Weights of a small spectrogram FSQ autoencoder.
Training: adamw at rate 0.0049, 4200 steps, batches of 48.
Rows from block 3 of the decoder, named by matrix and row number. Each number is 500 + 40 x the weight over its row's rms, rounded and kept within 0 to 999. All counts start at 0. Numbers have three digits each. After the name is the row's rms in percent of the matrix's.
# conv: 3x3 conv (decoder.decb.0.0.conv.weight, 96x96x3x3), inputs 36-44, a 3x3 kernel for each
conv.0 150:468451500500486500500404500500500577584500604500442500500500500513500527500473500570610500531536451500489500545500556593500574500500555500500500500500527500500511500500500500500500500447500542559500500500500500500500500580509575730616500539458
conv.1 076:500450500500468500568500550500413500448500440662500698500500500500500500500500500535500500535500500500500500500410500500500500500500544500500500500500500500553500500500500500500454500500500500500500500421500500500500500500390600500585500500423
conv.2 094:500500551500637500500500500500500526545597574500442500500500500500500500512500500555500548500500531500500500543500589500500526415500500500500500500529500500500500453500443556606550500549500428500500500500467500500500500500500585500556500500500
conv.3 075:500500500456552500500500500566601546500530500500500500500500500500555500500523500542500590500500500500500556500500523500500500500418500500500537585500553538500500500578500623715548500500500500500500500500567500500500500500500500500500500500500
conv.4 088:500500500500500500500500500500500500500500562563601556500500500500500500474500500500500500500500500500385451500500500500500500500523500500500500500500500500500500500500500454452453466451500500500500500500500500500500520451538500500500577500576
conv.5 133:584500500530500500500500500500500500560500524500458443500500500500500500500500500500500500500500500537500536500500500570500500560524499500500500500476500500500500500500500500500500500500500304386464500500500500500500500478500463520560500500500
conv.6 092:500466500500500500541500500549412551449547466616500620500500500500407500500500500500500500500541538500500500500500500500500500500556576500500500471448500500500500500430500371355334471426454457500443500500500500500500453500418549500500500567500
conv.7 124:500449500500391447445407464500500500500500500500500471500500500448458500500500511500500500500500500500537500417392421500500507500489500500500500500500500500527529500500500500500500500500500546563500616611595619500500500500500572604500500500500
conv.8 141:500500500500500500496500500500500466500500500440500500500500500500548500500500500500500500500500500500500500500500500538461500500500500500500500500454500500500500500500500500500500500500486650586605543545500500500500500500500500471512500500500
conv.9 110:500426500500432500500433500500430500500500576500500500500516548473448500500500548500500500500527500500500500500500500500381500443500500500500500500477500500500525500500513500462500500500500544556500541500500500500500500500474500582500500500500
conv.10 118:451500500500500500500500500539545551500500500437404444500500500500500500500500471571500500523500500500528500500500500500533526500434494500500500500500500500466500479468500500500500500500500573500570538599563611590599500500500575500500500500500
conv.11 109:500500500500542500500563500500500500552672568500500442500500500500500500500500500500500500389500500500500500500500500500500606500558500500500500500500500500500500500500500500500500500500500500500500500456461500500500500500500500500513500500500
conv.12 065:500500500500500467500500500500451500500542394610500595575500583500417500500500500500562500500540500500500500500500568500500500500586500594500582500469500500500500500500500500452500500500500500500500500500500500500500444500418500500500500618500
conv.13 073:500500500500500500500500500500500500543500500500500500500500500500467500500500570667629622500571515500500454500599590655698693500500500505500500500500563500500500500500500500500500586500500500500500500500500500457500500500500500500500644500500
conv.14 073:500542500500552500500500500500500500500500500500500500500500500500500500500500500500470500442419500500500500500500500500500636500449500500500526544631595500500500500531500524591580500544556500500500441500500500463500500452500500500500500500500
conv.15 072:500500500500553500500500500500500500571626592451500500500500500500500500557561500500500500500500551500500500532587632500500500441500500500551500545562573500568500500545500570558577500566500500500500500418500500500500500500500500500500500500533
conv.16 099:500500500500500500515500500500500500500477500500500500500500500500455500500453500500580631512502526500580500500500500665500666500500583500500500500467480500500500500500500500488484500500500500500500500500420500500442500508606500574500500572500
conv.17 079:552462500500443500536500500500442500449500500573500578500500555453424500466500500500500500548539552500500500500500500500500500500500557500500500500500500485500500500500500439371366457443427500500468500500500500500483450500356500500500500555500
conv.18 189:504487474556479447500481497506465460583475392500450500500500500516500462512500466500491500500466500500432500635443482729500397575500396500500500533500500500500500500500500515475485500500477483423509416386587500463500500500500500500513500500541
conv.19 071:500534500500500500500500500592500583500500500500431500500500500500500500500500500500500570500500500500500500500500500500500500500448500500500500500553582500547500500547566657628641566582599500500500500592500500500500500500500500500538500500530
conv.20 119:507463500528500500500500500500484500500500541500519500500500500500500436500500500500500500500541500500496470500500587494383458330500500500500500500500500500500500500500500500500453500500500500500500500467443500500500500500500500500500500500500
conv.21 094:500500500500469500500500500419500442565422571500632500500500500415440459500500500500500500532500500500500500398500500500500500500500611500500500500463500500500500500452453395307333500443452500500500500500457500500500500425500473581442500500500
conv.22 100:500526546500551500500500500617602586500559500526500518500430423530534500526500500624610668462500500500500543552591571500582500500500500532500500565500536574500500500500500500569517500500500408439500509500500500500500500500500597503578495500500
conv.23 108:488491500500466500500500500500500500538500500489500500500500500500500532500500500585595500500500500617500594630623685500500500500566558500500500500500492500518536500500500500462500537500522500500500500500500563603500538500500500500500500500500
conv.24 105:500500500500475483500500500500500500500500500585544563500477500500465577500461552500500500520554500500500440500500500500500500500560556559500547500449557500500562500500500500409500500433482500500500500500500500500500500550435500500500500612500
conv.25 118:500463500500411458485453500500428500500500500500500500500500500500514558451455500500500500540500500435405400500376500446412500500500500500500500500500553500500500500500500500453500453433451527521500501500500533521500500560500458500452500518500
conv.26 115:543500500500500505475500500500500500500500500500500500578500500500468500500500500500500518488518520500500500500500500500500619547556510500500500500440500500500500500500500500500500500500500500500500500500500500500500500500587500606585500625500
conv.27 055:552567500500500500611500618500500532447500444547500621500500500500500500500500500500500500500458500500500500500500500500500500500500500500500500500500500500500500557500564500588500500500500460500500500500500500500500500500500500500500500500500
conv.28 064:500500500500500500500500500500500500500407500500602500500500500500445500500464582500500500500581500500500500500500500500500500500500500500500500500462500583500585500500500500463500500468500500500500500500500574500500500500500454642425500500500
conv.29 088:500512500500601500500500500551500500562621579500428500500500500500500500517500500500500543500500526500500500500500545500500568428500500500500500500549500500500500500500500563596562500556523431500500500500500460500500500500500557500542500500500
conv.30 076:500500545500547500500500500500500500500540541500453500529500500500550500544538500500500549500500500500481500500500500454500500500500500500500500500556579500546500500543500585647614500554541500500500500500500444500500500500500553500500500500500
conv.31 071:500500500500500500500500500500653500441500500500500500500500428500605500500540500500500500500405509500500500557500500500500500500418447521500545555548596500500500500540500547631571500500500500500512500500576500500500500500500500500500500500500
conv.32 080:500500500500442500500500500455500456554500533500627500544500588500456500500459571500500500554548500500500500500500500500500500500500573500500500500453500500483571500500500500418500500439500500500500500500465500500500500452448454593395552500500
conv.33 136:500432440500417500500500500500500500500473488500500449476473500500500500500472500568605619500500500500535553500500500500500500500500558500500500466458472500500500500500500500478500500500500573637566542569500589580565500530517500576583500500500
conv.34 071:500567500500500500500500500500500500500529500500500500500532500500543500500546500500500500500500533500500500500500500500500500500394500500500539574538574500500500500555500563641500500524500500500500500500500500500500500500500500500500500500500
conv.35 106:500500541500500500500500500500500606500500500500500500541500590464500594500500585500557500500500500500567500500500564500519635451540500500500583468486564500500554500500500500441524500500500500500500500467500500500456500500500526500423500500500
conv.36 082:500456500500500465555500500500383500450559435642500684500500547500442500500500500500500500500500500500500500500500500500500500500544500500500500500455500500500500500453500442347417500443473500500500500500500500500500394500335560500500500500463
conv.37 101:500500575500500500500500500500500599562500560574500500583500611500453585500500569500548447500500426500500500500500527550500566500500500500500558500456573500500550500500526500436500500500500500500440500500458500460500500500500500579414500500422
conv.38 071:500500500500500500500500500585647598500500500433500500500500500545631500500565500500500500500389500500500500500500572500500500500440500500500546554560618500500500500581547616689593543566500500500500500500533500500500500500500500500500500500549
conv.39 133:500500500500500500542553543500521500514533523500500576500500511530500533519516500450500497500471485461499467500446500500500552500500500500500500500526528500500523500500500500500500500500500500500500433500500500548500569539528500500500500502500
conv.40 078:500534500500500500500500500500500566500500500500394500500500500575539577500500500500500545500500515500500500500500556500500500446409500500527500500571540500500500539574551616667597500537500500500500500561500500500500500500500500500500500500500
conv.41 109:500449500467438452500500500500454447500500500520542500500500500500500500450500500500500500534539500500500500500500500453409469500528508500500500500500512500500500500500500500447500439438500588599541546500500558500500485487461500500500580602500
conv.42 087:500500500500450500500500500459500480500500500500500579500561500446500500500544500500500500535500500500500500500500500500532500500594500500500500500544500500500500500500500427500450448500464500500500500500500500500500540420500577472592557500500
conv.43 088:500500500500448500500500500433500450632443612500666500500500550500460500500500582500500500500527500500500500431500500500500500577500624500500500500450500500500500500500500429371397500467500500500500500500440500500500555467500460596445558500500
conv.44 064:552500500500500500569500581500500560454500409612459668500500500430500500500550500500500500576500567500500500500500500500500500500500500500500500444500500500500500500500500500500500500500500500500500535500500500500452500500500609477602500500455
conv.45 082:500417500500422500500500500500422447500452500500500500500500500500500500500500500500534500555567500500500462500500500424305378440500500500500519500500500500500500500500515500500500500500500573589500500500500500500500500500409500538500500500500
conv.46 106:458500500500569543500500500500500500500574523500500500500500500500500500500542500579500500509500564500500500583547500407500536500500500525500500548536500500500500500500500500500500500500500500500500500500500482500422500391404500475500500500568
conv.47 104:397500500500500500500500500500547500500500500500500500500500431500524500500500500500500500500500584527500500500500566500618523500500500500500500500580576500500500500500500500555559500500500500500500500544500500500500500500500500464500500500500
conv.48 086:500500500500500500500500500449500432568442591500664500500500546435455500500462500500500500534500500500500500400500500500500500500500609500500500500465500500500500500457500410304371500449500500500500500500500500500500500458463500571452567500500
conv.49 081:500500500500500500500500457500500500500500500567443500500500500591588500544500500500500500500447500500500500500500500500500500500500500500500558547605621500500500500500500500500500500500500500500519500534527441500500525437500589493500536500500
conv.50 108:500476500500476500500462500500500500551500526525500500500500500500500500500452500500500500548537514500500500500500500640446500500500500500500500500500500500500500500500500500457500500500500441500500500500500485498500500500500500540500500500500
conv.51 097:500500500500500500500500500500500500500500500500464500500500518500500530457500500544500500500405500500500500500500500500500500500397500500500500431500500446427500500500587500500552430500500342375403500500500500500500500500500500500347500500422
conv.52 095:449500500500500500454500500500553500500500500500500500500500467500526500500500500500500500500448500536500500500500584500530500500440500500500500500509500500500500474500473500500500456500500423500500500589500500500500500418382500500500500500500
conv.53 139:500500500438500500500453500500499520500500500500500500500500500521525533500500500500500500500500500552500548500500551355393500500500500517500500524524500500500520549500548500500500500500500500500500470500500539586538500471500500420434500500500
conv.54 071:500500500500500500500500500500500500602588600500500500500521500500551500566589555500500500445500500500500500500500500500500596500500500500500537550608622500577579500500500515584500500547500500500500500500500500500549500500500500500500500500500
conv.55 130:471456500500500526500500500500396437500500512563524500500500500500500500500521529500500534500524547500451465500500520428385538500500541500500500500500500500554532500500500500500533500500500500582500500494483477552500427438421500500450500500500
conv.56 118:500500500500500500500438500500500500500500500500500500465500500500520500500500500610576607500520537570500500500519541441467538500500500500500550500500500500500500500500500500500500500500500523526500592588557563589500500479463500427435500569500
conv.57 080:500500500500500500500500500500602500442500500500500500500500500535633500500537500500500567500391500500500566500500500469500500500412500528500569622531659500500500500500537553614563500500500500500507539500563500500565500500500500500500500500500
conv.58 106:441500468500500465472500455500500500500500500500500500560500500500531500500546500500500500452466500500500500500500500386500500500500500500576555500560520500564500500500500500500500469500474500500500500518497500500500458458469500399500500436500
conv.59 058:500500500500500500500500500500500500500500500500500500500500500500450500500500500500500500500562500500500426500500500564430500500500622538500500558500500500500500500500500500500500500500500500500500500500500500500500500500460500500500500500500
conv.60 103:500500500500500500500500500500500500500500500479500500500500500500500500500500500596584617528500534533539500539594651500500546500500500500500500500500500500500500500500500500500500529500560500500500500500500500500500500500500538500500500500500
conv.61 158:500500500500500500500446500535500500500500461500500500500500500500500481500500500559500549500500627583469529500573500580584458500533476500500500500500500500500500500500500500500500500500500500463500500484500548500500500500513500481512500500572
conv.62 105:500500500500500500500500500500557509455451439500500500500500500500500500499506478500500500500500500500500500424500542500500500500500500500500500500500500500528500500500500500500500500500500445430421606587564500500500500500500500500500500500500
conv.63 107:464500500500500500500500500500500500500500500500500541500513500586614500554557500484484500415369500500456500500489500500464500500500500500535500568594500500574500500500500500500500500500500500500549500531542500500586500453479500500500500500500
conv.64 079:500500500500500500500500500500500543500500434500500500500500500583633500500500500500500592500500500500500576500500500500500500500436500500500525570574628500556569500543539553627591559554560500500519500500585500500500500500500500430500500500500
conv.65 118:500500500512500500500500500500500500500500500500500500500500500500456500500500500500500500599500500500500500500500500500432500500500500500500500500500500500500500500500500500500500500500500500500500500451501500500500500500500500592607500500500
conv.66 124:500450500500500500500500500500465500500500500500500500452448454500500500500522500500500500500525500500461500585569549500500500359407500500454500500500500500500500500448500500500500500500463566557528605500500500500500500500500419395406500500500
conv.67 076:500500500500548500500500500500608562500556500500500500500500500500586500500542500500500633500500500500500500500500517440500500500500500534500500591548587500500500500500500586606500500500500500500500500500500500500500500500500500379500500500500
conv.68 124:469500500500500500500500500500557577500453452500500500500500500500500500500459500528575549584500500500583500500500500500513508500457500500500500500500500500500500500500500510518522500500500500500500535702579598500500486538500500500500500500500
conv.69 064:500500500500500500500500500500500500500500500500500500500500566500500500500500576500500500500500500500500500500500500641500500574500500500500500500500500500500500500500500500455500500500500500500500500396403500500500500500500500601500367500432
conv.70 073:500500500500500500564500500500425500439500500627500661500500553457500500469500500500500500549547540500500500500500500500500500500552562500500500500500500500500500500500500447401415500452500500500500500455500500500500500500422574465500500630500
conv.71 112:500436446500500500500500500439402372453500500553588500500500500500485500500500500500530500539570500500466500464500500438342500500500482500500500500500500500500500500500500500500463500500500565554500500500500513500500453437452500559500527500500
conv.72 127:480500500500499500434500500500500500500500500500500500500500500500500500472525500500500500500445500500462500499500500500466500500431500456500500500500500467500500500500500469500543484500500500356424500500476476390429500344398500507500500500500
conv.73 083:500500500463500500500469500500500500500500500500500500554570500500570500548538500500500595500500500548500500500500500500500606500497500500500562548588568565573549500567500534546500500500500500500500500500500500500500500500500500387500500518500
conv.74 076:500500500500500500450500500500616500500500500414500428500531423500500500500552500500500500500428548500500500500500500500500574500435500500500530605547595500500500500536500552599529500500500500500500523500545500500500500500500500500500500500611
conv.75 124:500500500500472500500500500500500500368448467500500539500500500500500500500500500500500500500500500500500500500645618498341508312500500500500500500500500500500500500500500500500500500500500500500457500500500500500500500463422476500467500524500
conv.76 089:500500500500500500500500500500589500500573500500543500500508407500556500500563500500500500500500541500500500500500500500500577500500500500500500601536601543500500500500438568606500500550500500500500500500579500500547500500500500500500500500500
conv.77 097:449500500471500500500500500482500500500500500500500500537545500541547500500541500500492500500438500500500500500464500500500500500503500500549543583589582500555500500500500500500500500500500500577555500534500500500500500463500500428481546500500
conv.78 126:500394500500500500546500500500500500500500522500500500500500500500500521500500500500500500500500381500500500500500718500500500500500500500500500500500500500500500500500500500500500500500500500500500500500500500500500500500500500500500500500500
conv.79 105:412424500500500500500500500459443500500500500500500500500500526500500528500500500585500500500500500360398412507500500500432500411399500500500500500500500500500500500449500500500500500500500500539500504490529500500500500500413500500475500500486
conv.80 080:500500500500500500542500500500392500500546500535548565500500500432411500500500500500536554500550500500500500500383500500500500500537558500500500500443500500500545500437450424288345500432425500500500500500500500500500500536453500608546500500500
conv.81 091:500530500500500500500500500558631568500500500500500541500500444532536500522500500604679656500446526500552500545523605439500500500500500500513500500557543500534500500500500500584564500500500436416432500500500501500479500408500500500500500491563
conv.82 113:500525500500500500500500500653667593500500500500500538500500500500500500462500500500500555500434500543500557500500618500500603500500606500500500500500500500500500433424451500500500454464456343354422413506500500518500544500500500500500500500500
conv.83 119:484410459488425452481448500490453475500500500500500500500500500500500500500500500525514505500500500500500450500457500500305500447419500500528500500500500500530510500500530500500500473500500622643578577556500500535500500458420500500500519500500
conv.84 090:500500580500500559526534557489490500500509514500500500500500500500500500500500500465500500500500500500470452500500500500500500500500500500500500500500500500500500500500500500500500500500500500407500500389481493435359500500500500500439500500500
conv.85 077:500500500500452500500500500444500457556440580533633500500500500429500500500500500542535537546543500500500528500500500500500542571591604500500500455500500500500500500500469430402410500500448500500500500500500500500500558456500500601500570500500
conv.86 089:500500500500469500536500500440500465544500570551530578500500500405454500500500500531500547500532500500500500500500500540500583532500578500500500442500500500500500500427439377325355500433500500500452500500500500500500500500500500548500500581500
conv.87 074:561500500500500500500568500500500500565500563500500500500500566500500500500500553523500500500514500500500500598500582500500561500500596500500500500500500500500500500500579500500500500500500500500500500350380500500500500500500500628500448500480
conv.88 075:500500500500500500500500500500500500500500500500500500500500500500559500500500500500500500500500500500459500500500500500500597500428500500500500500657581500500500500500500500578544500500500414500500500526500454500500500500359582405500500500500
conv.89 084:500500500500461500500500500469500500500500546500584500500500582500446542500471591500500500559531500500500500500500500500500500500500500500500549500440549541500588500469500500381500500432500500500500500500459500500500500437500500537421588500500
conv.90 105:500500500500442500500500459537500530491457470456415464514500519500500500430437445500500500500500500500500500510592633431402414385281412516530542500500500467453456500500500500500500500500500500500500500500500500500500500500500500500430500500563
conv.91 099:500599500512587578500500500500555500513598576432500500500531500500500500500559500500500500500500556500500500500536567500500529443500500500500537500519534500500500500522500575592547534540500420443500500500485500500500500500500536500500523430564
conv.92 082:500500500500500500500500500405500425500500500500584500500500550500401500500472500500500500500531500500500500389500500500500500500560500500500500500416500536500500500455500400305364500414437500500468500500450500500500500438446500541485500500500
conv.93 076:500500545500500455582500500561457540459551457605500580500500573500433573500500500549557500500500500500546500500500500500500500588570575500500578500428500575500571548500551500426500500459500500500443500500500459500451447568428500500500500617500
conv.94 095:545474500500500460549500500566471580439546476612500596500500547451401500447500500500500500500544500500541500500500542500500500500500559500500500500437500500500500500451500389337362500426460500500449500500500500500500446544410559500500500568500
conv.95 096:500463500500500468550500541539432562454584446628500641500500500463403500475500500500500500500500500500500500500408500500500500500560567500500500500432500500500500500451500404335387469443461500500500500500500500500500442500396575500500500571500